config.toml
train_examples = 36250
vocab_size = 40
encoder_norm = "layernorm"
encoder_activation = "geglu"
encoder_bias = "qkv"
encoder_positions = "conv"
text_encoder_width = 128
text_encoder_activation = "star_relu"
text_encoder_qk_norm = false
text_encoder_inner_norm = false
muon_scale = "match_rms_adamw"
learning_rate = 0.0064
orthogonalizer = "newton_schulz_5"
adamw_lr_other_params = 0.002
adamw_weight_decay_other_params = 0.05
Rows from block 9 of the image encoder of a small contrastive image-text model, named by matrix and row number. Rows with one number belong to one neuron. Each number is 128 + 32 x the weight over its row's rms, rounded and kept within 0 to 255. All counts start at 0.
After each neuron's rows are labels from the 100 images, of 14976, where the neuron reaches its largest size: "peak on" is the class under the peak. Only what is clearly more common there than usual is listed. The data: patchworks of several textures.
# gate: MLP gate (encoder.blocks.9.mlp.gate.weight, 384x192), inputs 144-167
# fc1: MLP up (encoder.blocks.9.mlp.fc1.weight, 384x192), inputs 144-167
# fc2: MLP down (encoder.blocks.9.mlp.fc2.weight, 192x384, transposed), outputs 144-167

gate.94 [140  98 114 132 179  77 178 167 139 117  89 137 175  78 142 195 133 115 158 126 128 123 151 114]
fc1.94 [114  73 142 157 111 158 120 174 168 115 110 171  81  96 118 135 151 145 160  62 148  65 123 110]
fc2.94 [148 152 155 202  91 181  92  67 127 144 113 112 107 121 123 213 170 187  65 169 142 160 108 143]
peak on: labyrinth

gate.35 [129 145 172 116 108 132 155 195 109 169 119 138 137 117  83  30 152 165  89  71 143 145 170 126]
fc1.35 [115 161 141 118 137 174 113  83 151 139 102  69  95 133 179 115 105 135  84 103 110 117 133 114]
fc2.35 [ 56 173 191 117 141 176 100 174 150 124 127 127 133 159 145 140 176 134  89 108 210  75 181  70]
peak on: plaid

gate.3 [139 133  94 101 118 139 139 122 156 154 167  97  68 143 118 135 165 101 138 108 117 136  91 121]
fc1.3 [126 104 141 131 116 145 152 149 152 148 136  97 171 131  83 167 115 191 136 157 171 190 153 170]
fc2.3 [ 88 109 141 184 128 134 105 152 149 129 174 103 141 151 147 125 120 107 147 125 165 119  93 160]
peak on: marbled

gate.241 [122 150 152 106  87 170 111  68 148 128 132 153 120 225 126  94  49 162 118 146 100 147 124 115]
fc1.241 [141 132  92 116 150 131 175 109 125 117 157 111 123  57 109 159 117 102 161 149 104 103  86 140]
fc2.241 [149 137 126  76 128 131  81 107  99 131 113 149  99  95 106 162 152 110 112 109 124 160  86 111]
peak on: zigzag

gate.169 [153 130 186 124 162 121 178 135 155 120 113 162 123 179 100 108 103 134 103 146  64 136 125 167]
fc1.169 [ 82  77  99 110  61 171  62 131  91 115 122 124 103  71 148 120 165 121 154 121 186 118 155 148]
fc2.169 [128 118 103 119 120 132 108 151 123 122 140 115 142 183 162 135  99 146 102 110 153  98 128 128]
peak on: rings

gate.315 [139 129 125 160 150 164 127 170 146 147 191 104  95 132 183 126  71 152 172 118 100 157 139 112]
fc1.315 [135 128  92 114 161  71 190 168 188 191 193 123 151  86 147 156  88 144 192 136 138 138 136 159]
fc2.315 [159  79 126 168 142  81  67 187 128 124 161 109 139 103 107  99 168 105  80 120 186  79 106  54]
peak on: rays

gate.243 [ 92 138 111  87 139 141 147 111 190 140 106 131  52  97 151 145 145 108 100 156 163  87 136 137]
fc1.243 [135 151 129 117 105 127 153 116  98 114  91  80  83 148 168 158 173 122 131  93 124 135 133 138]
fc2.243 [118 118 150 129 110 144 137 105 207 114 120 109 132 100 130 119  66 124 135 119 105 128 144 127]
peak on: rays

gate.339 [141 104  96  70 163 131  80  83 152 149 120 171  89  99 134 117 113 186 118 150 101 122 105 182]
fc1.339 [119 121 125  61 139 117 104 133 144 124 114 149 159 168 122 103 154 161  57  99 154  86 160 111]
fc2.339 [181 143 119 156  80  80  73  91  95 118 112 129 175 152  93 179 118 119  98 127 154 149 134 102]
peak on: striped

gate.318 [204 109  63  90 115 111 127 126 174 163 133  76 117 100 176  99 118 166 155 159  90 148  93 150]
fc1.318 [177  94 109  57 145 125 165  97 133 136  96 127  76 127 145 123  99 133 157 110 140 144 139 161]
fc2.318 [ 60  89 141 112 148  92 137 115 117  94 176 175 137  57 132  98 127 125  97 120 127  82  99 169]
peak on: rings

gate.140 [ 89 131 117 126 120 167  90 106 125 165 121 170 103 147 117  91 139 156 153 141  86 119 135 144]
fc1.140 [ 81  99 153 130  96 111 126 149 123  83  90 143 141 145 155 120  76 124 116 127 132 121 145 117]
fc2.140 [ 57 129 160 154 107 135 211 151  63 148 120 118 164 102 175 128 142 121 161 114 135 105 104 127]
peak on: rays

gate.143 [151 151  91  57 102 136 120 140 171 110 116 124 151  84 149 183 144  94 165 145 120 148 144 201]
fc1.143 [109 118 116 104 158 117 154 149 100 122 134 148 120  78 150 122  95 100 109 133 159 139 200 142]
fc2.143 [ 86 125 143 115 157 144 137 134  46 135 121 154 168 114 123 194 116 137 130 154 255 120 151 149]
peak on: marbled

gate.379 [190  76 105 167 175 121 103 153  63 169 153 160 152 115 137 140 124 113 161  95 133 137  91 106]
fc1.379 [113 129 156 113 130 175 127 112 158 155 125  81 155 131 164 178  77 111  77 186 164 210  54 179]
fc2.379 [147  97 110  99 122 127 109  69  56 150 128 132 137 129 160 101 151  82 105 167 136 192  83 175]
peak on: furry; wood

gate.12 [149  81 124 113  68 118 220 111 144 136 119  98 150 128 139 143 145 120  30 106  94  81 115  93]
fc1.12 [176 120 113 139  89 123 179  81 122 142 153 137 138 103  97 108 139 129 106 159 141 134 167 135]
fc2.12 [113 123 127 114 172 144 119 159  98 134 118 131 126 162 170 133  83 153 115 122 143 153 162 161]
peak on: plaid

gate.189 [120 136 136 149 150  89 113 168 177 145 125 166 118  94 103 147 140 130 138 121 139 144  69 113]
fc1.189 [129 182 140 146 145 138  84 143 141  99  70 172 158  76 122 128  79 127 117 149 127 168  62 114]
fc2.189 [ 69 134 116 118 184 169  85 107  49 169 124 110 154 143 138 151 121 170  81 162  86 118 131  87]
peak on: wavy

gate.230 [159  85 149 163 141 130 112  95 159  79 158  61 120 139  94  74 143 120 115 152  90 125  75 119]
fc1.230 [150 123  91 115 187 166 181 184 125 155 142 127 109 127 135 123  79 177 150 122 167 134  96 177]
fc2.230 [160 126 119  68 149 120 123 105 118 132 129 123  96 171 151 140 136 118  97 206 132  86 156 140]
peak on: honeycomb; looped

gate.16 [ 93 140 125 146  96 128 111  88 159 150 198 158 126 110  87 160 119  86 111 108  74 140 104 143]
fc1.16 [ 74 125 127 112 161 141 130 110 116 175 117 121 107  64 110  91  70 117 196 103 109 139 189 180]
fc2.16 [144  86 125 137 149 146 144 155 156  76 174 127 116 177 110 205 150 136 160 111 129  98  97 122]
peak on: labyrinth

gate.344 [188 138 133 187 105 168 145  87 146 135 210 122 119 129 140 160 113 137 111 164 147  73  97 151]
fc1.344 [194 153  89 153 142 130 116  94 157 124 156 129  88 138  85 121 144 123 113 174 132 138 119 168]
fc2.344 [ 94 122 139 144 148 141 138  96 138 165 183 123 129  59  70 105 152 130 101 105  83 126 148 161]
peak on: spiral

gate.164 [144 116 101 150 144  84 132 122 133 165 162 180 101 175 139  93 139 132  83 114 142 132 113 148]
fc1.164 [ 97 134  91 145 146 149 123 120 119 157 187 144  77 158 128 137 160 117  85 138 111 140 123 126]
fc2.164 [ 84 127 100 129 137  85 116 157 149 151 111  71 106 114 141 115 127 138 125  69 106  85 122 118]
peak on: looped

gate.108 [131 127  83 109 147  81 115 143 164 105 106 123 157  89 155 118 142 149 159 164 139 130 120 167]
fc1.108 [120 162 165 169 161 116 152 121 140  68 116  91 124 144 135  99 119 117 149  79 113 102 179 171]
fc2.108 [ 55  93 103 129 116 134 166 180 200 118 122 159 112 111 107 152  62  91 130  87 128 135 126 166]
peak on: furry

gate.190 [119 146 185  98 116 123 156 162 140 141 168 129 105 112  98  81 131 131 106 141 111  76 196 195]
fc1.190 [138 114 189  86 105 157 110 181 133 102 111 123  72  73 104 104  76 153  93 150 128  99 168 169]
fc2.190 [ 73  96 184 118 148 128  71  90 162 131 112 100  64 119 165 148 131 139 121 172 137  92 164 148]
peak on: cloudy

gate.219 [121 118 138 103 119  79 136 137 101 113 176  96 154 123 100 102 134 128 125  98 165 173 168 189]
fc1.219 [152 128 132 164 114 192 110 104 156 159  86  77 151 152 124 139 136 176 118 108 130  56 113  62]
fc2.219 [108  94 109 134 114  85  17 157 137 113 111 122 101 167 162 121 146 131 130 109 108  92 111 104]
peak on: honeycomb

gate.62 [138 141 116 153 103 153 187 150 118  61 153 163 135  99 134  77 163 141 130 118 165 130  94 207]
fc1.62 [107  97 165  99 135  99 169 156 141 145 143 148 142  90 132 150 110  91 118 136 188 150 122 127]
fc2.62 [144 145 147 104 114 101 120 148 197 121 132 107  96 155 145 136 143 126 157  89 162 135 163  81]
peak on: honeycomb

gate.180 [104  73 152 124 152  94  81 160 137 117 149 121 125 166 116 162 135 118  89 160 136 102 132 150]
fc1.180 [ 73  67  98 129 139 144 136 168 141 112  97 147 107 129 152 144 117 105  88 124 160 105 151 147]
fc2.180 [ 73 162 142 107 109 128  81 135 168 142 110 168  98 125 115 115 160 130 137  90 125 117 152 184]
peak on: marbled

gate.251 [115 143 116 145 134 126  84 133 135 108 124 110  96 106 141 155  78 144  86  51 131 141 148 113]
fc1.251 [171 133 109 117 118  90 178 118 158 100 176 158 124 102 153 167 134  99 124 144 106 155 101  90]
fc2.251 [111 117 136 165 139 110  74  81 132 159  92 144 146 125 120  77 119 122 133 147  38 179 150 158]
peak on: labyrinth; studded

gate.348 [130 161  75 147 105 131 136 164 155 185 171 124 107 161  88 108 110 155 110  89 129 136 126  87]
fc1.348 [110 163 204 122 143 157  65 113 136  92 110 150 180  75 119 148 129  97 130  85 155  94 111 193]
fc2.348 [135 137 128 136 149 154  69 131 105 125 121 164 129 126 134  63 129 115 120 138  37 125 129 125]
peak on: zigzag

gate.55 [107 132 108 163 163 133 135 136 146  93 148 115  92 108 117 102 126 104  93 151 148 122  59 126]
fc1.55 [146 124 168 124  93 177 134 181 109 152 109  85 150 150 180 123 128 135 125 146  91 103 112 173]
fc2.55 [158  84 159 113 151 115  89 116 152 124  81 149 152 138  92  95 122  94 128 107 156 147 134 137]
peak on: spiral

gate.52 [ 71 133 131 123 127  87  81  55 161  88  89 176 144  97 171  86 156 143 139  95  83  98  95 168]
fc1.52 [147  97 112 134 148 146  95  86  88 107 132 137 142 100 200 106 135 154 119 127  50  91  82 126]
fc2.52 [144 156 141 113  85  91 142 113  50 102  69 181 121 122 105 130 112 146 186 154 165  68 151 145]
peak on: striped

gate.224 [138  76  93  96 159 126 149 111 105 205 108 189 144 153 165 197  88 119  73 100 136 155 120 114]
fc1.224 [112 116 169 141 145  75 113 139  94 198  75 179 118  86 140 193 132 170 126 190 137 116 112 119]
fc2.224 [100 154 159 102  85  93 148 190 180  84 158 126 167 153 139  93 146 101 107 113 143  92 133 198]
peak on: honeycomb

gate.206 [ 60 148 157  77 114 114 111 127 173 111 120  53 130 161 199 187  90 156 102 103 143  77 113 104]
fc1.206 [153 160  76 128 132 114  54 182 109 186 136 227 125  99 103 105 158 155 109 160 101 133 169  90]
fc2.206 [113 124  85  94 105 181 151 124  96 107 100 148  96  92 180  97 107  77 132 123 117  88 139 174]
peak on: plaid

gate.50 [124 113 131  98  77 193  65 120 119  90 176 118 140 154 130 114  68 112 110 108 106 147 143 129]
fc1.50 [121 150 158 101 130 105  98  93 141 199  99 148 106 125 106 155 156 174 112 147 100 129 103 122]
fc2.50 [159 118 110 134 126 136 202  80 117 164 114 123 131  84  99 157  93 151 139  62  80  90 158 145]
peak on: wavy

gate.356 [146  90 138 197  90 111 140 104 206  97 160  70 120 120 144 130 159 166 140 135  89 188 145 178]
fc1.356 [108 104  97 182 128  91 130  74 158  70 147 111 142 140  96 157 145 127 140 125 135 127 174 235]
fc2.356 [134 123 139 121 181 134  74  99 120 132 126 131  66 165 105  44 127 113 160  88 118 111 139 146]
peak on: looped

gate.29 [150 136 159  70  68 101 125 117 137  84  73 121 121 141 166 127 151 168 132  93  85 155 123  96]
fc1.29 [ 87 119  88 168  71 121 131 128 141 141  77 132 128 119 153 126 141 143 106 123 105 113  90 132]
fc2.29 [155 147 101 158 118  99 123 147  81 112 168 160 100 135  87  96 118 132  99 122  88 162  84  90]
peak on: striped

gate.85 [ 99 100  90 150 149  91 103 136 148 127 100 186 155 133 133 102 202  59 159 120 114 127 135 131]
fc1.85 [183 110 157  91 124 143 164 137 142 169 128  71 117 134 153 137  88 213 104 150  96 131 117 148]
fc2.85 [146 142 140 118 142 115 127 143 112  82 116 149 154 132 143 165 169 128  99 107  96 150 113 100]
peak on: furry

gate.362 [ 75 117  85  71 103 130 177 176 159 189  94  99 123 132 106 113  50 113  93 107 132  86 126 143]
fc1.362 [ 65 151  88 103 132 126 105 141 146 199 126 165  90 116 135  80 118 124  52 146 153  43 123 135]
fc2.362 [132 154 112 138 129 155 123 148 141  88 114 147 133 204  63 114 103  87 162 107 176 113 108 151]
peak on: cloudy

gate.170 [ 81 170 185 114 137 168 144 179 100 125 154 142  74  74 162  97 143 139  88  92 157 120 123 199]
fc1.170 [133  89 109 109 118 126 152  79 204 140 165 177  86 122 172 155  91 146 115  51 158 160 153 100]
fc2.170 [148  97 127  97 129 130 111 111 100  57 144 181 125 128 115 137 118  73 132 112 165 146 129 127]
peak on: cloudy

gate.161 [145 120 192 136 126  82 133 155 142 147 124  89 142 157 146 103 123  90 141 136 106 149 152 136]
fc1.161 [132 106 155 122 116 142 127 165 150 134  95 110 183 142 119 145  93  91 111 123 190 128 145 117]
fc2.161 [152 113 155 118 131  92 118 147 124 111  83 117  82 100 175  67 110 136 176 108 149 103 109 157]
peak on: spiral

gate.267 [155 129 116 139  79 128 127 113 185  98 118  44 137 104 140 138 128  88 117 145 110 139 146  81]
fc1.267 [151 122 158 164 181 114 152 125  84 162 117 223 119 179 130 127 124 204 122  85 127 158 113 164]
fc2.267 [172 108 104 110 111 123 111 142  70 147 158 164 126  94 131 162 157 111  95 101  80 170 161  97]
peak on: plaid

gate.242 [157 126 181 159 118 111 139 126 145 155 113 148 160 149 108 112 119 165  99 184  99  95 126 132]
fc1.242 [164 115 169 143 124 141 133 153 162 165  90 177 127 152 105  82 138 161  64 142  78 137 169 159]
fc2.242 [142 153 136  96 113 139 128 142 101  95 154 126 126  82 104 147 134  81 122  87 146  91 114  90]
peak on: cloudy

gate.176 [128  88 134 103 150  79 132 173 169 122 166 166 134 125  92  92 136 114  99 154 135 111 163 157]
fc1.176 [120 131  78 168 122 100 155  95 163 118 128 148 134 158 116  58 149 169 122 123  86  96 202  95]
fc2.176 [ 91 151 162 123 219 163 171 134 154  86  71  96 238 137 165 124 113 127 115 130 110 142 123 135]
peak on: brick

gate.186 [125 166  85  64 118  83 128  90 120 120  93 159 151 161 136 122 164 145 102  86 110 115 135 116]
fc1.186 [145 110  96 134 129 179 130 118 129 126 107 135 156 101  89 113  86 107 199 129 171 168 191 137]
fc2.186 [ 90 125  72 116 144 161 122 121  85 153  74 102 150 173 133 150  84 121 103 139 108 107 112 175]
peak on: plaid

gate.278 [113  80 129  82 122 109 116 156 117 157  84 138 146 140  91 151 146 101 145 207 127  75 162  88]
fc1.278 [ 97 187 147  85 174 158 135  50 111 121 114 152 155 140 137 131 169 155 118 146 134 195 119 127]
fc2.278 [ 99 137 149 138 151  93 157 153  80 109 115 127 133 101 139 134  91 115 159 101 150 150 102 128]
peak on: brick

gate.240 [110 128 160 103 115 135 160 110 156 134 110 151 163 146 144 127 114 114 175 162  50 135 130  92]
fc1.240 [114 112 172 124 145 125 156 145 143  96 100 171  82 132 115 128  89 150 195 108 111 164 164 106]
fc2.240 [135 114 134 149 116 118 107 168 137 100 120 129 154 119 159 211  80 149 124 168 154 140 152 108]
peak on: labyrinth; zigzag

gate.234 [187 127 166 152 107 146 114 167 137  78 169  59  70  72 154 125  86 121 176 153 109 112 137 121]
fc1.234 [134 150 112 143 139 124 153  84 157 136  89 149 143 102 117 186  81 138 127 157 127 164 109  73]
fc2.234 [122 104 153 140 195 125 111 147 167 143 109 124 160 153 155 201 108 132 122 108 162 107 145 113]
peak on: cloudy

gate.214 [118  99 149 127 113 193 123 135 146  93  97 109 151 154 132 144 108  95 124 136 140 135 118 127]
fc1.214 [102 134 107 149 140  89 132 104 118 103 152 166 114  81 140 107 149 143  73 116  94  89  99  87]
fc2.214 [145 146 125 113  76 105  69 148 101  84  87  82 178 154 138 120 154  83  82  92 119 100 111 129]
peak on: rays

gate.374 [108 123 106 171  97 119 152  86 125  98 117 155 135 135 215 174 157 113 163 140 197 100 122 120]
fc1.374 [ 30  89 167 120 138 173 160  96  66 135  69 194 142 163 159 166 175 139 100 135 128 142 108 110]
fc2.374 [134  72 123 138 133 157 147 129 137  89  85  59 102 131 103 117 129 156 151 176 172 162 152 162]
peak on: zigzag

gate.280 [131 160 106 147 106 130 112 170 137 190 152 148 136 161 135  94  74  89 125  98  88 112  73 104]
fc1.280 [161 103  95 102 103 138 112 102  69 126 105 128 138 116  76 173 180 121 113 154 140 122 176 122]
fc2.280 [128 116 120 129  86 163 163 114 111 144 124 136 128 173  96 104 106  88 109  96 122  89 150  82]
peak on: wavy

gate.121 [ 72  56  85  98 146 130 121  77 153 127 119 105 128  98 133  81 112  85  59 140 154 169 125 151]
fc1.121 [ 86  14 161 134 126  87 135 131 155 180 136  95 128 148 147 146 180 103 105 194 180 107 101  89]
fc2.121 [152 147  93 120  82 145 128 110 100  97  89 105 118 125 159 131 114 126 140 100 110 112 111 165]
peak on: furry

gate.355 [150 118 145 132 139  90 149  92 117 158 101 115 110 143 150 164  87  69  75 119 162 146 156 151]
fc1.355 [137 101 209 142 143 155 127 123 108  86 148 155 148  89 143 175  94  91 162 120  71  81 149 194]
fc2.355 [125 105 162 124 144 111 129  91  97 124 154 114  83  82 123 127 131 155 103  87 168 128  77 178]
peak on: spiral

gate.349 [124 128  80 174  73  81 113 124 136 112 151 148 100  88  91 123 119 118 146  93 134 165 163 129]
fc1.349 [130 175 149 152  96  42 198  91 166 112 109 156 153 134 156 112 113 109  74 107 130 148 115 174]
fc2.349 [195 142 130 124  78 145  87 139 109 159 138 134 163 106 130 106  80 112 172 110  92 145 144 157]
peak on: spiral

gate.238 [156 146 129 167 112 133 151 153 149 123  97  72 165 159 162 137 103  59  93 158 163 129 171 119]
fc1.238 [165 131 137 150 115 142 101 157 114 163 167 202 135 142  65 140 155 122 113 175  85 137 142 146]
fc2.238 [ 52 126 105 176  49 138 141 154 142 113 121 145 141 141 145 137  71 161  81 129 109 101 166 210]
peak on: marbled

gate.351 [102  70 126 144 107 127 105 138 143  89 160  86 111 170 131 116 114 188 120 113 141 154  82 106]
fc1.351 [135 163 167 111  90 157 168 156  83 155  35 144 147 106 175 205 182  66 117 153  52 142 143 150]
fc2.351 [128 116 133 130 123 116 185  73 140 120 104 148 118 194  60  90 130 121 115 191 135 156 141 149]
peak on: wavy

gate.73 [139 147 159 164 123  83  30 148 134 182 166 113 103 100 107 170 139 144 145 127 104 101 126 131]
fc1.73 [ 92  99 128 146 117 140 192 133 127 130 109  96 122 148 146  18 108 116 106  83 156 188 200 178]
fc2.73 [130 160 110 168 106  90 143 136 141  81 114 175 129 117 145 122  67 124 113 144 190 164 134 173]
peak on: looped

gate.310 [ 87 144 147 122 108  46 186  97  71 136 146 144 112  96 206 150 101 134 134 166 138 135 117 137]
fc1.310 [185  79 107 174 135 134 166 137 157 131  85 126 139 189 171 131 115 171 164  64 125 162 120  42]
fc2.310 [102 108 147 119 150 144  25  90 146 145 145 127 123 145  64 115 107 110 113 102  62 169 143 125]
peak on: honeycomb

gate.51 [125 159 145  88  64 104 123 130 142  79 163 126  79  79 117 143 151 120 115 147 102 145 129  83]
fc1.51 [159 177 143  81 126 125  93  93 116 102 180 181 101 127 127 122 138 197 128 142 116 191 151 116]
fc2.51 [ 78 123  92 165 138 109 158 114 135  92 123  79 112 121 122  87 111 141 186 114 121 123 118 128]
peak on: brick

gate.100 [134 159 101 103 117 100 159 138 126 135 104 131 126 147 144  89  87 161 116 117 132 129  98 124]
fc1.100 [109  83 131 145 194 138 117 169  90 123 161 152 164 128 145  79 142 104 167 109 124 147 164 126]
fc2.100 [148 142  86 140 113 137 120  81  86 138 121 156 204 126  72  90 127 110 155  90  56 148 112 149]
peak on: zigzag

gate.269 [109  91 125 124 113  60 191 151  90 158 175 117 148  75 118 164 121 156 162 156 124 141 163 143]
fc1.269 [164 144  60  34  85 120 157 129 111 110  99 106 115  72  93 123 139 136  81 179 122 101 135 155]
fc2.269 [133 122 109  88 118  92 123 123  98 113  87 138 152 122 156 124 129 167 130  83  76 142 125 130]
peak on: rays

gate.66 [132 109 113 116 124 122  70 152  82 121 149 142 111  99 138 142 131 134 137 175 105 128 157 133]
fc1.66 [119 137 156 184 167  94 133 161 154 123 152 133 115 169  99 177 122  94 137 154  80 134 110 126]
fc2.66 [ 77 120 140 139 138 138 169 120 107 159  89 154 129 131 196 153 142 187  94 145  57 129  68 198]
peak on: cloudy

gate.18 [113 118 136 152 152 150  87 107 107 171 148 107 149 115 148 126  82 177 169 159 143 134 138 122]
fc1.18 [154 191 164 143 113 140 174 130 116 109 116 189 111 194 129 165 113  73  95 143  95  86 135  98]
fc2.18 [135 119 143 116 179 151 153 153 175 137 105 105 155 196  97  95 163 150 120  53 161 101 113 152]
peak on: brick

gate.22 [169 120 123 143 164 107 138 108 143  86 130 105 129 116 132 109 129  69 168 108  83  77 109 184]
fc1.22 [139 181  88 132 144 159 176  89 157 110 153 116  76 164 152 157 160  85 109 108 134 129 124 134]
fc2.22 [100  80  59  94 164 126 133  94 178 150 157 144 118  71 124  96 167 166 160 144 161  99  68  91]
peak on: looped

gate.179 [ 70 128 209  70 120 135 142 200 129 137 171  93 118 116 162  61  93 206 152 129  67 160 180 108]
fc1.179 [ 80 128 196  51 126 138 156 139  79 103 165  79 108 106 125  99  88 163 174 170 115 143 180 149]
fc2.179 [156 109 166 173 101 191 112 157 166  92  93 146 189 140 140 160  93 117 110 141 189 150 151 113]
peak on: wavy

gate.312 [178 103 105 137 128  75 111 137  88 135 168 158 148 107  95 145  99 137 126 119 141 138  87 126]
fc1.312 [118 139 136 114  77 144 163 151 171 197 108  63 106 133 142 144 146 155 140  99 135 154 135  84]
fc2.312 [121 119 132 154 103 150  72  74 131 153 140 101 146  72 170 152  47 103 172 183  93 174  94 123]
peak on: spiral

gate.99 [100  85 116  71 141 107 155 145 126  96  85 159 144  49 138 150 159 124 160 200 113 166 210 112]
fc1.99 [ 96 151  82  69 155 126 128 170 154  59 154 140 143  88 116 123 112 150 129 142  98 137 208  90]
fc2.99 [122 155 112 117 120 138 124 146 144 104  83 118 112 111 160 169 149 152 124 104 156 134 143  97]
peak on: rays

gate.210 [145  93 126 160 127 140  45 112 110 185 106  98 171  86 141 154 132 151 146 115 144 130 103  84]
fc1.210 [152  81  94 161 142 135  94 138 138 187 126 122 144 106 186 133 112 128 185  88  95 105 147 117]
fc2.210 [ 86 118 147 152 127 156 156 117 201 131 189 154 143 138 150  78 164 105 130 127 122 107 112 154]
peak on: furry

gate.226 [166 115 135 136 140  98  68  99 154 125 141 167 141 180 147 144 133 124  81 108  86 118 123  96]
fc1.226 [115 115 119 194 136 131 126 143 146 131 160 165 112 120 124 143  76 104 118 214 118 159 111 175]
fc2.226 [179 106 121  82 115 131 156 128 118 126 144 133 177  62 131 148 117 102  87 130  98 115 161 170]
peak on: spiral

gate.156 [141  98 142 122 139 157 127 153 154 137 127 155 107 130  47 129 123 156 167 160 116 110  82 158]
fc1.156 [111 163 118  61 174 100 100  98  54 152 126 145 126 182 163 119 124 115 106 103 140 102 107 168]
fc2.156 [139 100 146 124  89  88 118 127 160 124 135 104 143 137 165 171 147 142 121 165 129 116 162 149]
peak on: honeycomb

gate.157 [165  86  69 151 140 106  77 152 165 162 162 134  76  69 168 117  82 113 158 158 103 126 121  99]
fc1.157 [104 101 159 145  63 158 122 113 100  87 108 141  77 135 148 171  94 104 188  84 105  69 119  54]
fc2.157 [ 75 174 161 105 178 135 150  93  90 168 123 126 113 150 129 139 132 143 116  98  49 109 122 117]
peak on: labyrinth

gate.340 [110 130 111 102 107  93 170 135 112 147 139  94  95 174 145  76 135 117 168 185 137 167 170  81]
fc1.340 [147 144 119  92 124 116 151 124  89  85  57 114 138  76 179 193 188 108  77 186 116 144 155 130]
fc2.340 [105 113 158 122 122 144  67 148 102 144 134 114 185 156 149 140 127 154 101 152  85 170 108 132]
peak on: zigzag